A small image classifier, trained from scratch: activation swiglu, trained on simulated telescope pictures of galaxies.
Rows from block 2 of a small image classifier, named by matrix and row number. Rows with one number belong to one neuron. Each number is 128 + 32 x the weight over its row's rms, rounded and kept within 0 to 255. All counts start at 0. Numbers have three digits each. After the name is the row's rms in percent of the matrix's.
After each neuron's rows are labels from the 100 images, of 14848, where the neuron reaches its largest size: "top examples" is what is common among them. Only what is clearly more common there than usual is listed. The data: simulated telescope pictures of galaxies. In brackets: how many of the 100.
# gate: MLP gate (model.blocks.2.mlp.gate.weight, 192x96), inputs 0-47
# fc1: MLP up (model.blocks.2.mlp.fc1.weight, 192x96), inputs 0-47
# fc2: MLP down (model.blocks.2.mlp.fc2.weight, 96x192, transposed), outputs 0-47

gate.121 096:148109174135081150130143135189074079087120173142108140150214154080094085146110119099080098133132148094090133105137094141058093118089095159154078
fc1.121 109:086140135130168152120093175162104126170170079131112134120116094076203174082090141148151100126147116220072095130139183110155197113135099113112129
fc2.121 100:170171081098156159123156118092133143141147152182126166124113156119092111119154078156148072180046118129150124175123100187096120153098165094124049
top examples: barred spiral (62); winding: anticlockwise outward (54)

gate.151 102:126118133095170054114169177166199128136126091132091095120095164119179120149130121170148123153123147166083101183162177106128121127100153109175090
fc1.151 095:122155137114104149128115128100099135080174157140133103090150191073080115096160168142127093132094181164128090151149094128127144185190051138136122
fc2.151 093:102118167128149086097124182109117079106110076124120138061114134114167135145124093141127135102110162121129094170150152118147102031095168155186088
top examples: irregular (47); many-armed spiral (39); winding: anticlockwise outward (36)

gate.94 090:098124090105103119127093162123088086160083135092107120153098160167040092191103165127154096068137139158089085111074170141101143086123102116107166
fc1.94 075:062153133122116135154095145094090116167189113148151113147145139160127123082089129160207116115173115173069116109219179189130160157123090166131152
fc2.94 102:121110126131109130092039148124152078120113112136132139183108130119115147078132194112166153147178181118122126182091123193113127132141132168203185
top examples: merging pair (43); two-armed spiral (25)

gate.48 104:067121111119131115075129167123175125134118113105095160112105064196190113113147100136104153113106131087132143147128191114157178127133067133177145
fc1.48 092:142132093128140161127142121124120114114112144084175142063151131133119126117094083159174156141104153077091138080115143056136083071088210099146074
fc2.48 106:129073183100137135117164109134145111141072111150155123116188115142104087182112060069135110157127152137142170123075082142162049116101074091125118
top examples: bright star with spikes (100)

gate.88 077:108142112106148105091153147114134129101115118111142181086089214161155094173119132144064160084166140120068184135069138148172125108114116175130110
fc1.88 072:170113121125107179109139079052157131114195087219150094134096092115086120155120181155148137153136072134119125143199150081114114112174157090100179
fc2.88 092:137156088083062110106109181190163191130118189130077164100129135139067164127188112151145088179137139097125120184107169092144130095128145129121084
top examples: irregular (82)

gate.113 088:085112136192165120074117112152170129098124117135183136127096116091194101170073070116128142117124146133126158169145138156130134218119154088128199
fc1.113 085:101124180113136076059149122147158067160121131158084136133134101098095163135157177155088123058104138136128096102084155108130112117044167103100131
fc2.113 095:149161146129117093120106122113158038139090115117193114144105143118118134152160169130153162110161211097131121173071148153133108116110125154148126
top examples: merging pair (44); winding: clockwise outward (35); two-armed spiral (31)

gate.105 114:101125098111083131070067152102073060105148107132115102155083086068140136111126140081082132077093139107108140093122098157115142154082142109070127
fc1.105 121:146157130179154158154145139120154190171196101149108137157113148176130141130134131172135152177158130147133144205144156203140142164191115162158117
fc2.105 133:101155121098146105082077142104099166159190077101076120170073114085166118137164117133107125157152105138134122166148171159144133134143135129091161
top examples: noisy (81); edge-on disc (34); flattened elliptical (25)

gate.41 087:128153131109161121124118100110146093107125086137165157127130157076111119154149117108043129068087165109117100116112077114156101135100103084134119
fc1.41 087:181125161133085107150102106135125112084138146130206131200187156128122109065169146131105203153144162101156130123153081177111118127165150162109120
fc2.41 093:138113115123078154152090112174102092117102124146144134133121157141112061128143116190169152139123219165105105135093087178147126157150151188141128
top examples: bright star with spikes (52); merging pair (25)

gate.16 093:137109141089082112142138168097155123095109093187083113158101112123103117121181113057071066128165120138096129164176161129135177169130115091106127
fc1.16 087:138109105098161098123115148127132122147122144119176199113199128093105107054133144093112142126128108138171081120112129054143065130113179133117115
fc2.16 095:150065169059101081099131129084134130147124127123129121050117206115101123159137073129108091103122127123115146199139132098128104155139121108119152
top examples: bright star with spikes (91); noisy (70); winding: clockwise outward (31)

gate.173 089:128126147125153152149092124085167110122118154140131112096101171155136092071103201108119114117088112076058173114133137123123110121149196133116147
fc1.173 081:164101131084159104137112116068112159125144155080121140136177128179161078155127107145133073214072113149165139117126139120185177143177138190172220
fc2.173 099:091068119172129070161170133105092090105167135053107084140140146148123141199120114139161114083132179165180192163066116148108147169136186126110132
top examples: edge-on disc (100)

gate.54 094:089145166087149109178084110166055124137111140168133107159132121114089088165132148118073102116098113173138055068174135151105129157167120171140192
fc1.54 076:103078088103131135169169149135100108123136119105090102124133147157165081109150105110124138193146125140163194139053139157110120136111133110100053
fc2.54 095:114084086146142116088176159105143098127142110140166106111154183163103159114115052137169145135156139073149230157100129115143125095086138112094059
top examples: bright star with spikes (100); small (50); edge-on disc (43)

gate.137 100:098136168143071131153178121072127145136143083173100110170133111173078084164185080151107168094166145108149181184097120130112161131175105143097147
fc1.137 107:093118137115116119117137121097098146118105094151139163137171111135053147120112163103113111088146139124184145055105142161099116134021143139060104
fc2.137 111:099143088122232152132099121159093121142161139156146087096100120117158149083052144160159119099133088156135085127169138140164132123124124138194138
top examples: bright star with spikes (100)

gate.107 090:156146113155135138130130109098102112148059114167187156103141139114081082151080067102124096095141158068068127059136114088100095145127089065104085
fc1.107 095:146127092131202105185114123085187058108134121092100149098192113148160152157151114165113128121152121097120170060132191096160115107117235111165175
fc2.107 104:140094147115106157036121127116125107128142154145136085163098145144142108156038159165162192118143129147205154153105096073079147121125117118103182
top examples: edge-on disc (51)

gate.30 106:133143111110127151159115113121113123103143140177102141138087129139139159162057076130171140118111075082144132117122132117107108158147112158096122
fc1.30 108:154118130113107124111107113131164094131169132038162127178113151102190070069166155180109109175135093124143158098175139097128135116112093044147098
fc2.30 100:158124125188201183073104104172130157207145146158119154170083073144168091103153157134117112138111091093128152153119129137074138126139079096155114
top examples: irregular (50)

gate.175 118:115130177091116110116123112133127116183125083125129174159138118070200175101110157065161156098124085171110185147127105112178146094109096183187106
fc1.175 114:143100164164097173144114138056143174070194175178115148115143080105113067138170100162138110106114146163129125103144129167117086143134065150054092
fc2.175 102:139098088153123170102166116097168163086138168069153137102188159127180080178148103177084113118115146109121153148122060164106138202101113174100102
top examples: bright star with spikes (98)

gate.38 125:168098169114086120119133115153128115079110144147063194175105129150135169092123071165142115071071151159118105156124171154155101111107129081092090
fc1.38 111:121153086152139138132139139098132145113099112079134124113109111139169073170100085102136141141114103090091181117128128172182150117107088121122081
fc2.38 116:087122047115174094122151122131135150142148146109135111121125135128125126096137145123086120172191089082107147109041137132090198178101111176119126
top examples: many stars (65); merging pair (44); ring galaxy (25)

gate.191 093:126047129122142156140161164114147163121168149107159139138117100208113077097117093123114110062136168114097112101088070136102119112088108125175082
fc1.191 079:123127101115163149166125162142137175129108134163123092170092174046134136114113136109099119155157095095136125118111122170136078118080170123090120
fc2.191 104:167108158139102124094137197165123135086155119085077140103141095163090121148124126197147100138063124120134176136127100087186142146168127065111167
top examples: irregular (94)

gate.165 105:129128131152156117098111112121176162144115126122099146081069078159134112124104157132125042084114147128161147168120110138062136184100137107056079
fc1.165 092:116191171155150117073124149146135173167127124128056166135094104150133130124138189144134086137112139135143165172092148148097125162120179153143149
fc2.165 091:161115149116137124112101178055126131184177111090106140088075075147154161122140126121125088159096098131150140156135149115097129202109122133112069
top examples: irregular (75)

gate.153 102:162130140127121126076137146139138096078076112123169128145080108103163075178113077117149123122094152090079137121144087103157132093108086163164080
fc1.153 111:166108123111135140116150082124054177154124138132103129102120118170100170113140169135141142139176082159180147121115110210111122100082195076088175
fc2.153 085:145176099047080140105105110181158096146139136186079156113139137097086125115136177112114139178153141204147135216107106145084098133096163056118176
top examples: many stars (64); winding: clockwise outward (32); two-armed spiral (27)

gate.69 098:097165080132107143107113137143085105113078124146124133078139113165135119180114093055101115163186073156121148120155182131140129080137088154141133
fc1.69 097:130104129107166148088194146097178155109142110094169074113164140129095087104143182131131188148161102085068105084106090078177106125163100141165166
fc2.69 097:141122120114110141103129132136119155169145125091157063203091122094122066088169160120135114086097168133116089129139054110140102163151140083159145
top examples: star cluster (55)

gate.168 108:138080097162145089082130150162175113145139092169148161119105145143099162144134154122166082153104127139121128167092093133171120128141111140015088
fc1.168 111:113152153146124146160117092201075163163163118099105146104165173125142094177167127171084194131130115150125124098161147116070113155111143092132140
fc2.168 101:150130134160161095124187137125175121124149117181149175147109098122080144110112170080149099155162144146108057127092148108218062092113115143083105
top examples: many stars (75); round elliptical (42); flattened elliptical (25)

gate.170 112:112130084110094156118128073179113120098150165158122178105132120114099079115164166124119150169083094117108127102102129190100091133150154092104099
fc1.170 108:124147152139119143164103140106085182104122170112100116117218135122144127155093146096164175095162120118131128153150153164200159102153152087140174
fc2.170 091:115140101084174185114145051137112128169132155154081133130126167096129114150157130114098153142087118119137112132156165127066102140136165146125132
top examples: barred spiral (30)

gate.81 120:128099171145079102150135174161129050176106170106134110152143109104130174150126132133136160102115059146120111173136113108151180158111168168106133
fc1.81 110:049163190118133144160121109102144185131127173138154115147154076108136108139119099109160152096174145106101128163161088173099127117172111137143109
fc2.81 098:122132117091123127123167129131148132133109085191138130167095112155079129108116211135214165105131160144120083155143222088137152128144101158122186
top examples: bright star with spikes (83); edge-on disc (35)

gate.51 089:150206099169091133141097117155120179157141070085085153144162097092133142129107161138077105137108155091123139110125101116165123181133141100145104
fc1.51 088:117162116189129102163176124196144111195157087113130103151195144150131121154105156181120131148075171135170148131116131167167119162188151107108105
fc2.51 100:108121096086096093133150111108112172150209132164180141111092091140112176128061078098103132206122095167152118133117141104061127142087077150146162
top examples: star cluster (81)

gate.143 103:107116186147101100069108128144103126152175103084096103116171143073157172163069151116094163169172163117138086099104102157191097131081122123097085
fc1.143 091:148110065140190149148145130157142186127051159132165176141144131134127158192130071161099107138102094128102107183094148117169146102085116178092076
fc2.143 095:102112142075115099142093174152099114140140091169120123111195130119130150155110152106124133068100120178117127099111110130160156165165140148165136
top examples: star cluster (99)

gate.50 100:063172144113142142143140150140072128128100155146118145188049163108149070159143101129181115180136135148153152159096136134170108106146135131127144
fc1.50 101:172112077076137115134143086090120152097094127098145129126115195119085069124165155103106155155122160154136134106099109085137134145127146116107161
fc2.50 091:124072107148108112184162089143102193132109104123173076173115157149171167112173222115083161084142091101148141148141112123190133127114133171162118
top examples: merging pair (27); two-armed spiral (26)

gate.132 121:215148101125153099079080148116136043141151100116134168083105144116109144140166125102172096120113135089124095152098141087106146169127140117057113
fc1.132 133:174121130108152092072108106074133078163103065111135139116123147162116127135120057095130145163104079122153046190128122110111153136097112148100097
fc2.132 098:157064119128125124131131128121137102136173105118146101172128104101157076112084111104121149139164169087126066158088156143187141091130085092074098
top examples: star cluster (100)

gate.184 104:118073184125149107126109112146098088119151143092105133112120176107114095119131162142125127116147125124098145077156131121111089093153146087156089
fc1.184 093:167100138110107129105186155109124107087129151115103112109115176126086131121117140095120074044163156133143173137119144107123101165110132157138105
fc2.184 095:183118137095178140114178075110120176112143083135115160166201111118112134120134166163118129143139133128108147219148098176187086107127165137073156
top examples: barred spiral (75); winding: anticlockwise outward (46); tilted (43); winding: clockwise outward (32)

gate.163 102:159118123084113092117092121110110091110099162042103130101166178100111111046096128102153044136101089189095134087179145093139144149143144150126128
fc1.163 096:091088119140181085130106124158157090096123133102137159123159090105169175141133131127127077168135141181176079167161130107149178059087133057206152
fc2.163 111:097100114205081090080135161149147094094132119109081120115123072131174163172117109161125118143161156104143078143074104111153163057128140123185153
top examples: edge-on disc (100)

gate.169 116:178132134168111111065151169160099107118117055095176079098149143128155078069105162167115101059077110157175168101153110198118124127102100161130137
fc1.169 125:190142135200108148078111170160128111090098047113168068121122167174147107070102107160133127068094079152173162104156092193150134135115119142128150
fc2.169 106:160134147170155107135138157134097122130138099131182056090147107085133083103031076110092142114103116160164157152149120135104104111123120144153100
top examples: star cluster (44); many-armed spiral (32)

gate.125 088:168095116134074111114130150101097067144101183154185176130141146071117119107077108155115122073060089133120095112152106157122165045172120166157169
fc1.125 092:106129194136153044115148126140171174092149096109148146145126096076153146096190105087143156133146175078145177099109090116127091150138125125162075
fc2.125 098:153133087158107147161166091087131143049118153142131073195064145134204187153109137083097107113121116192161117106186185166132098072180150129106128
top examples: noisy (72); winding: anticlockwise outward (40); barred spiral (33); two-armed spiral (30)

gate.1 112:177152185103197184132135112157126129079103154082135145108082164158159106144148080143169123151114184074151111107107163159135125132052141146092139
fc1.1 122:125094096143100104085147126114165121166085140143139071182181069150114120087113186093119140072106159204092127129183100108098157158154167060115092
fc2.1 101:128117139163144138107144166087129129091144099077100162132198147164199122147108128138151105095074163192096105187143168166145164146133151117119075
top examples: irregular (41); many-armed spiral (35)